Rows from block 6 of a small sound classifier, named by matrix and row number. Rows with one number belong to one neuron. Each number is 500 + 25 x the weight over its row's rms, rounded and kept within 0 to 999. All counts start at 0. Numbers have three digits each.
After each neuron's rows are labels from the 100 clips, of 14976, where the neuron reaches its highest value: "loudest band" is the band of the loudest frequency at the time of the peak. Only what is clearly more common there than usual is listed. The data: drum patterns on synthesised drum kits. In brackets: how many of the 100.
# fc1: MLP up (model.blocks.6.mlp.fc1.weight, 1536x384), inputs 352-383
# fc2: MLP down (model.blocks.6.mlp.fc2.weight, 384x1536, transposed), outputs 352-383

fc1.77:526486526537495490478490461495526522498510456504510526513520520493477455523523507542534532470479
fc2.77:482470485496500487498476482505506468489505502533494471479451487508501423472489495513549523501530
loudest band: 4000 to 8000 Hz (79)

fc1.182:513508505532519509495455493495520500481497480501493485502509505508564522493509522473484485474456
fc2.182:498505510544479456511495533508520431460491488528522476506508529460530493520511474537532522483487
loudest band: 1000 to 2000 Hz (27)

fc1.326:503500495469453518518479577543504510514477520492526518518490487530474500464517509549507482484475
fc2.326:408509493450522477501507538518507478555451478489500551461520478503512496497515505490464474490525
loudest band: 1000 to 2000 Hz (41)

fc1.252:482499504507477488474515493500475488525526524505513514506505483511509500487489483523533535552498
fc2.252:476506509499517497480514492500478516522511518483496475504511516453488545475498462502471500455472
loudest band: 2000 to 4000 Hz (25)

fc1.401:488518475512482494523511490482546514517493493511512488490499506532546486506477530478528508514513
fc2.401:487527521472486496499504484485521523481497520484498482512534494495519524533514458432479520466494
loudest band: 4000 to 8000 Hz (53)

fc1.206:482451502491465492487507482502507523513487471504540470485500445495512495462487495481529515517507
fc2.206:542524528486486438520491537495485501556489518465497519515557506493503498533490479476480500488495
loudest band: 4000 to 8000 Hz (61)

fc1.453:465514462548512440509496480479504484510483504462504464550526514522575517522488517493504492516492
fc2.453:565509501485509462496470483479545492403492506501500518473537529475516551507517471509518531484475
loudest band: 1000 to 2000 Hz (36)

fc1.247:476520517538503530467514461489480526492476523484522466525478504488506472482500563481517554443495
fc2.247:485502483515485446477475555507442453495501468516496490480485501495500524522505484490512454508540
loudest band: 4000 to 8000 Hz (82)

fc1.89:524509528554543481513482496503527507491500507502526469485504519503537501519538468514541494519502
fc2.89:528520513557496467497467520479508520468515548507484501472527474507466512534515454583511497551498
loudest band: 1000 to 2000 Hz (31)

fc1.266:495519535573470512430492459503496516481470514501525493510497523437502483511464593477514518472486
fc2.266:490531437504521500474513492492488512516515508512501509491495508502483529508483498429452478492492
loudest band: 4000 to 8000 Hz (84)

fc1.399:470505545509523495462515503483511539488500495496505513527497512495533532527492524505560477512505
fc2.399:474479525466484502453518515500539447528480514509505453499513486510483482532489495568539507490518
loudest band: 4000 to 8000 Hz (68)

fc1.489:523484513469519587499496541521532485485474521492495454514517469525494497430523481513487476497554
fc2.489:503514514491462512515517469502504495548509503473511543520474509495485516480500497491572457513507
loudest band: 4000 to 8000 Hz (56)

fc1.115:512549519501539530490499507512494490488497486516517504472476469508482512488497472490525534461486
fc2.115:484493516517484486481503505495498548546485471491501498548494493511470530497521497542508521505542
loudest band: 4000 to 8000 Hz (59)

fc1.171:503498502472506506483474559495537503529493455547513528553519466459537484486460453525508510493472
fc2.171:525481518525501475543490496523495478534477531503524512516521520481503496509516487570465493484492
loudest band: 4000 to 8000 Hz (77)

fc1.403:542510541474495513522536500511507592535479519516536511496454499506489504556468520500507515497508
fc2.403:498502563466509555471502493497480438469477496524498511525507460483516479475536487523545514486496
loudest band: 1000 to 2000 Hz (42)

fc1.662:501509490511539501500483542508494498478481488482496532507508462482531508512512508480487455441512
fc2.662:427525505523485450508516514531489499440523519524495515470491489499481503524521512503429422488502
loudest band: 4000 to 8000 Hz (52)

fc1.305:471482499452492512527473578485501479517523471497527516493479506489532535520463506504502461503479
fc2.305:481528507512485507512496522477504505464496500481473485500466483471516499479466517444512494467485
loudest band: 1000 to 2000 Hz (35)

fc1.232:473498474513489495532544531499463554476497523510509523515487487510539504532466532493475529476511
fc2.232:512477490515471489493487466479520465418490484496499502463553466483485488479484531527459485501520
loudest band: 4000 to 8000 Hz (56)

fc1.16:463540528480541479508484507458507498473518509504517498484526482490550490532470497499509507479489
fc2.16:449502494463493539527497481479501517467502515496473520539517516492503468480522498457485501506521
loudest band: 4000 to 8000 Hz (58)

fc1.550:482535526419507524493528489485487496493461481513513523517527488478486506510484473501523492463488
fc2.550:408477508496535513495462489446459543520521493503482475529516486491474464502510491544458453467479
loudest band: 4000 to 8000 Hz (67)

fc1.282:496500518495485489497521514476449511517482447533477501514485492520504534529473522493493538490472
fc2.282:490480501438500546516475471447472456483498531526503443456489523538515560458479515448495514467509
loudest band: 4000 to 8000 Hz (69)

fc1.224:450508538531543503505455495505491511515492473544505496510495483542549520494500467530491500482509
fc2.224:451486485509484480498516503519533542565465512505511500516523513478508514485458497513461491515489
loudest band: 4000 to 8000 Hz (61)

fc1.675:476511551443491540513473506548468494509478513537506516537485512510492473495484499545523534482463
fc2.675:427533507498537505517482491514482456553481531507500468510511488496486407502510550504451449504499
loudest band: 1000 to 2000 Hz (29)

fc1.510:488533509519493483502449549529514521557488467501482507526513456482516499464522497502526458494448
fc2.510:499530522518471419485510508496507468517509508474517482513513467493499466533476533570475459491503
loudest band: 4000 to 8000 Hz (61)

fc1.119:513495513506482472488529464492537484478495492498489518491468509473499518531508483558539501494519
fc2.119:506504457463486533486502435501522532587489516507535555494526509461489471492549495536498486505509
loudest band: 4000 to 8000 Hz (63)

fc1.192:493501516518527503496463488500528506542476484505523485500480513498490495514484535518522556472516
fc2.192:499528475535527560478532481501497491521537490541502523481419500527520464472489488548543535537494
loudest band: 1000 to 2000 Hz (30)

fc1.647:454537519516491467466501490483518477491511460473504488477520483493471469479491500519498502510476
fc2.647:507494504557543515502497487543520463505462484519528487530440484480473484503505531524540506536490
loudest band: 4000 to 8000 Hz (61)

fc1.4:487512446508525498491477536524522502489464495495493512552498438481556528493486495500518488502506
fc2.4:498533520491517481529472480512500502456480491518514532508556508517462480522496489482445416516496
loudest band: 4000 to 8000 Hz (52)

fc1.367:493523498476545490495500496465522521545493494523515509499515477510516491533468504505520503475509
fc2.367:502515477489502490493482524498501527541461516471444477515519472504519470555490516484496475523519
loudest band: 4000 to 8000 Hz (65)

fc1.184:470533517495522501488491502466506536481479513527520461512484471521513518483490523497522503471508
fc2.184:452504494478519585506480536502484461530479497495505520503458533495485508522488487456471506489515
loudest band: 4000 to 8000 Hz (62)

fc1.596:496521555562468498510493507545527533499470514497484501534491531536474488492483491527515493484449
fc2.596:471488504492505489476458535500535444554473487477475466492513519515518468499525529484493463508500
loudest band: 1000 to 2000 Hz (29)

fc1.248:508559558491516502472513460475501492508519482543512481511537471493451503487498501536519493458514
fc2.248:500498500534501547486485482505518510484500518508474477488507519507475526468467509521583500514481
loudest band: 4000 to 8000 Hz (77)

fc1.646:526508522504538605503477493522515465474509516470505460524490485491503519444513466517497510479513
fc2.646:506508523511489486517498508478497508534495484511491492492446472516479568468476512519510482488486
loudest band: 4000 to 8000 Hz (73)

fc1.405:477523529548500450481463522470484513517520489467496481483500498500503496480485507504509534485528
fc2.405:446565508559499452486513517506507460515488466501519464530462511472465518513491504460521556465470
loudest band: 250 to 500 Hz (25)

fc1.752:472541458466503497518463498518470473483548479455476490523520531525498528519528491474485528495525
fc2.752:524505465507491480487490499495519505395507522499489478489515484486501433480517518547603541491504
loudest band: 1000 to 2000 Hz (27)

fc1.205:534511494507519538487479491477525497540473497516529483535490494477477487503496548522497489489489
fc2.205:488478514460452525496527522524496545505481466497454485473540512502506479495563554416537508524527
loudest band: 4000 to 8000 Hz (68)

fc1.235:463517460446482514503493532530507509502525521500487499481515457490469500529490517525531525497518
fc2.235:503470487492526573477508512523504463484496475523518506477445535520511538454500540492528517521492
loudest band: 4000 to 8000 Hz (60)

fc1.300:532499505478484481522503525492466498545469510521484517511523494541463487489471479508502498521496
fc2.300:448521496474523499509490528499532522570476525498436500511540532482529454518481524446481490476554
loudest band: 1000 to 2000 Hz (28)

fc1.233:493478491503454498488480460513508497507472523522478484485507465514507500495492480489504515501511
fc2.233:431485516515517487488467501516497507586510521547480500524552483489529462522490517472494514514516
loudest band: 4000 to 8000 Hz (53)

fc1.210:509508506433529451533453530548572484487492481514481531499474486496514491532507504562500513496457
fc2.210:472498493455490510503534491488502536574500508495488496522533479502490515504503537496470543513500
loudest band: 2000 to 4000 Hz (26)

fc1.501:482496550479539476485448490487507492490508480542501516503486441505515513504522508556499509473500
fc2.501:510506480526516487509498548498510494487481507498500534478514520498497522456530468492454542498480
loudest band: 4000 to 8000 Hz (63)

fc1.554:477457504540490515463517460506503518492490519492494511519507485474485482502488526483506512509504
fc2.554:523486464461513584561447527523480489507466520507481503511457518476503527501511505483514486488472
loudest band: 4000 to 8000 Hz (57)

fc1.632:459522535498506479474503515468453520492528486498499495481531506489487505515488551489532557471487
fc2.632:490507525500471439499507506535491475535493489494521484513542532498495510498493534518514553470502
loudest band: 4000 to 8000 Hz (68)

fc1.492:465516507474513494520503521500496522510480478535481508500459509461445477530484540510527519507470
fc2.492:553490461522529536485546529481501467465470468488517510517522489532456485455508554524530511518501
loudest band: 4000 to 8000 Hz (61)

fc1.608:498500511473516589494491519489491491488515513484536449486506477492534502421497460493492470500531
fc2.608:457505482499501527496494494480524516536504502494472492525461493516489504526500507469550491484512
loudest band: 4000 to 8000 Hz (58)

fc1.493:489481519524501503504488468505508506557439495487497449485525534496488460512487543504536530506501
fc2.493:508537471516519573491492472494506484492550498489506494454462488504475548470525512468506522524480
loudest band: 250 to 500 Hz (28)

fc1.215:511506540509481472530478534480546508523511485536556510503559513533537482507484498536502522487463
fc2.215:542531535508476523534490505489529514462436494529534462534559557497511537508503494544483497490504
loudest band: 1000 to 2000 Hz (31)

fc1.170:511497539483465511536481509516496536541538539491515499504500471493508474503487539506493476493533
fc2.170:484480495487519519451491485504486444497512491490501524485514440495477521494510502463517523524499
loudest band: 250 to 500 Hz (30)

fc1.466:490533465480509541529466495470480480510534479518496513515557507505503489435495491473530503506531
fc2.466:459506499526495482474501493512465497467501490474464462480504525486554441486465524520563458489474
loudest band: 4000 to 8000 Hz (57)

fc1.505:475570476482503484499496496498526528510526522519498489514522481481547505493458514500499533499505
fc2.505:539491532518546528478475479520492469446485503547495506473488500540496546506482444513531469521508
loudest band: 4000 to 8000 Hz (51)

fc1.766:509496488510532499518466536504547501575533533518502475538493491541496467467446483544532498460492
fc2.766:471499468495556468494509528505506484470476543503463470495460517471533495479503508512488477517490
loudest band: 250 to 500 Hz (35)

fc1.553:482503478486517520499504520496536488525505484497552559514498464489507516504466512497544482455492
fc2.553:446462482556452516515510487487473531493489494468483525466485497481529542501513528541539525511514
loudest band: 4000 to 8000 Hz (68)

fc1.318:485531483476524508528484526498566472476489516474488522497477462522462474501509525533506489502489
fc2.318:445516459506535509511507478474469493506492540499495493513506507490493475517527496485456500473497
loudest band: 250 to 500 Hz (25)

fc1.520:533508448478505521535443545531507525546518511500525538532546488491493491484476480546505495468476
fc2.520:409504526448524479488461520490537502547483500500478499481527472477514462520518518514441486504525
loudest band: 250 to 500 Hz (42)

fc1.62:489516538505530533495533527538526489484521480501529472462476455490498513488499519492512489478474
fc2.62:474503488537554512485493512465481493540493504501484469482522564476473481497506557537510453507488
loudest band: 4000 to 8000 Hz (50)

fc1.546:523479499489472517511470583539529530558513478501496521523538495497502507488505490557513526500471
fc2.546:451518524460522481503511522526504486539512475488491527477512513487504529490503535482486539478496
loudest band: 250 to 500 Hz (26)

fc1.371:506516502498508533518496502545535572502545463519497481494474487467463499486520474562494482478456
fc2.371:486482522446523479477476519540531501565484502474513502526537509506503505511511545515483516463482
loudest band: 250 to 500 Hz (27)

fc1.494:473476503503508472487507504499543521501505457492486465492530468488521485469472512484514457517497
fc2.494:480464471513501480496492516534515495504473511487515490507513514506503480491475507534577546487511
loudest band: 4000 to 8000 Hz (55)

fc1.674:497529508589521475489494454484493499543503507503520476485494486543487541513511473494494531517499
fc2.674:539453500537481473503518514507495539500537509492513503490587478489482536523495496516506516487522
loudest band: 1000 to 2000 Hz (27)

fc1.338:512471508511496550463483488474535495521504512473542469491482498492451484461496504515473521507513
fc2.338:519474483507468514513502502485493482503543507523498505518472499487505411527493524496617516522500
loudest band: 4000 to 8000 Hz (56); 2000 to 4000 Hz (31)

fc1.136:536531492498515508491520537518513503516503467499532500497489495465521491480463480516514484507459
fc2.136:512497529483486471518507512487507515550491543529489536494517515503468565509529485523519480484501
loudest band: 4000 to 8000 Hz (58)

fc1.6:502497494500533451475495547539478538544516510504514507510505446491500503492527544526498536474473
fc2.6:521508485478541419507520535518511500511482479541504518487528484524486383520485512551476538506519
loudest band: 1000 to 2000 Hz (26)

fc1.559:507471508475536470533524473535497495500471521504472486480500498513543494474500533497513479519478
fc2.559:433514499508476584496526511476505524528488513486525510487490515503516455516503553519459429505507
loudest band: 2000 to 4000 Hz (25)

fc1.650:508522523516487474467457484505513493539520458533514518541519454517500492446509504509496497484461
fc2.650:491535512516517497486502503535540485507534500489488508492483509485563448520490511499496519512518
loudest band: 1000 to 2000 Hz (32)

fc1.301:485556503510479514457457521478513490466552501504506520514504513441476484476475484487490493504476
fc2.301:494524467490482591525456505490503508490470459502470490531474491512478546478497491440546501472520
loudest band: 4000 to 8000 Hz (52)

fc1.107:506486497472480524540472514493483509567541517486513476524523463502491493475437505494506508495493
fc2.107:427473514433515481482482518514556516561503508490486519497502497500515546509500539491503530497475
loudest band: 250 to 500 Hz (29)

fc1.570:506465504542495449528480478463495547506527502473471498532481533481519531538469478475482507480482
fc2.570:526529474456495519509499473494523467453501508484507510498568535512501569492509515525507476470485
loudest band: 4000 to 8000 Hz (51)

fc1.100:518520509484539478520502486522528490534496494521489493513473518520473499526514519550554540547493
fc2.100:485511489518494493511493514523485537529517509512489492475446525496502439514503538527472437526510
loudest band: 2000 to 4000 Hz (47)

fc1.749:515533528522551493517485524473502494551532491526519465516521501494502505511473456516490489486514
fc2.749:492502480521484464508495513511505526505465527476507471483470470480506480493504522521423504494466
loudest band: 250 to 500 Hz (28)

fc1.207:500496526513460461522473463469526528457504496474472499513479546483524514520491498540538539505490
fc2.207:459512519480509546522491480522515501459520504502487562477553493530501508512529512459506513490480
loudest band: 4000 to 8000 Hz (87)

fc1.757:520502551553497490474474460497514509482597514520505478486508516496553459494530467498500535493480
fc2.757:502531493493491514501485489497493498465472482524491492528495505478537485500513469570464533551535
loudest band: 4000 to 8000 Hz (64); 2000 to 4000 Hz (31)

fc1.578:484533494484509492504486475500501530468484505480497464483501465511490536525481513479516530503451
fc2.578:432491483526474488500482479491487501571523501499505464508524504524473424481497501550508441489488
loudest band: 4000 to 8000 Hz (61)

fc1.652:502504515502495466467486528507484535503493469497523483484557516522449486481492501519525519491489
fc2.652:463499487495496588494502499492522483476523528526460461496458533493528557472484485494574484491508
loudest band: 1000 to 2000 Hz (29)

fc1.523:506509556456532496504503480513501551515468457492476497494504490515491506488481512461501484517480
fc2.523:439511515540506474501529519459487527567505509482519498498549492489493458488495488492464469499505
loudest band: 4000 to 8000 Hz (60)

fc1.495:489513524495474546517458515520540482492517487452498499507535492537485480458490503512479499513475
fc2.495:477487480519542544543493473544495466520488486467507514467501511495495486493488532535547472528503
loudest band: 1000 to 2000 Hz (27)

fc1.571:506549519494485531502500484502499516502541461501453470485509494499507483471522468477517494491463
fc2.571:535505476504509505501483492544546454429492479528522505471501494502517492503516498569563499519507
loudest band: 1000 to 2000 Hz (31)

fc1.347:462522483528484504506516465466460562501507525503511529500491509484491518506465491514506544469469
fc2.347:515493472438489535480484471460505466431513498500498483462583502505475537501483496484523513490492
loudest band: 4000 to 8000 Hz (56)

fc1.76:477511527487547528505429501524511523501486483461502489498490490498498509504510494485481531517505
fc2.76:479479497514500493534522512527490443450520527491517527504511496522496455514521486540540557517513
loudest band: 1000 to 2000 Hz (37)

fc1.342:508510520486489482510542520504539486487464485474488523510491489516485527501493490566522482536510
fc2.342:504500515505514489488494498495513524587488523526482533511543493493478459519534522468466478505515
loudest band: 4000 to 8000 Hz (71)

fc1.198:494508508449511504500472482494476494513478522492473475493548494516508505505465493499502513492505
fc2.198:480541468510524551495519509528545491510482426487531493475519502438513555491513514500489525508515
loudest band: 250 to 500 Hz (30)

fc1.610:464490524487454485507464563539489515509470456505530524521488479488503504483511481524522458511451
fc2.610:394490499485498495489483487534477472526518485501532513502576538488519503515512515472420506483551
loudest band: 1000 to 2000 Hz (33)

fc1.130:502505524499523506516467485504521535479468474461492502500465527438527510481481505508496503476533
fc2.130:456459535483533557527493508477467522472507477487474491501490554512507526511541503508511458471498
loudest band: 1000 to 2000 Hz (30)

fc1.619:466474498465489523502539514499517482510525547519491467510508505482490478497475497486498540534498
fc2.619:493495491515484596482501518491501507492509461524484535516381504509499440469455518526520464514518
loudest band: 1000 to 2000 Hz (30)

fc1.491:502508472527476455466520490516518506465533517452489511463495508496488477480461498523520515539498
fc2.491:473502531498477503480492513476504515481494490563524485488524514518491462510509503483516523524510
loudest band: 1000 to 2000 Hz (26)

fc1.92:473536516488521496459471491492564502488452445519491484497497455518499527548491482521525492476489
fc2.92:503486492536488468497485496481530532544511460493503523513561513487485516519512513556451507497524
loudest band: 4000 to 8000 Hz (81)

fc1.7:484480541497527484476499452482497498499514501513441494553499487515494477512480519476505533486522
fc2.7:479546501532481512476489471479468523524501516545481457496453482516511475498517501511497485480547
loudest band: 250 to 500 Hz (37)

fc1.634:490486513481503507521467575557509548553499480471533534514525483491501498515496524562510508464508
fc2.634:416506491446539455477508531534522495477477511482516569483500499478521486501511509495495531470542
loudest band: 250 to 500 Hz (27)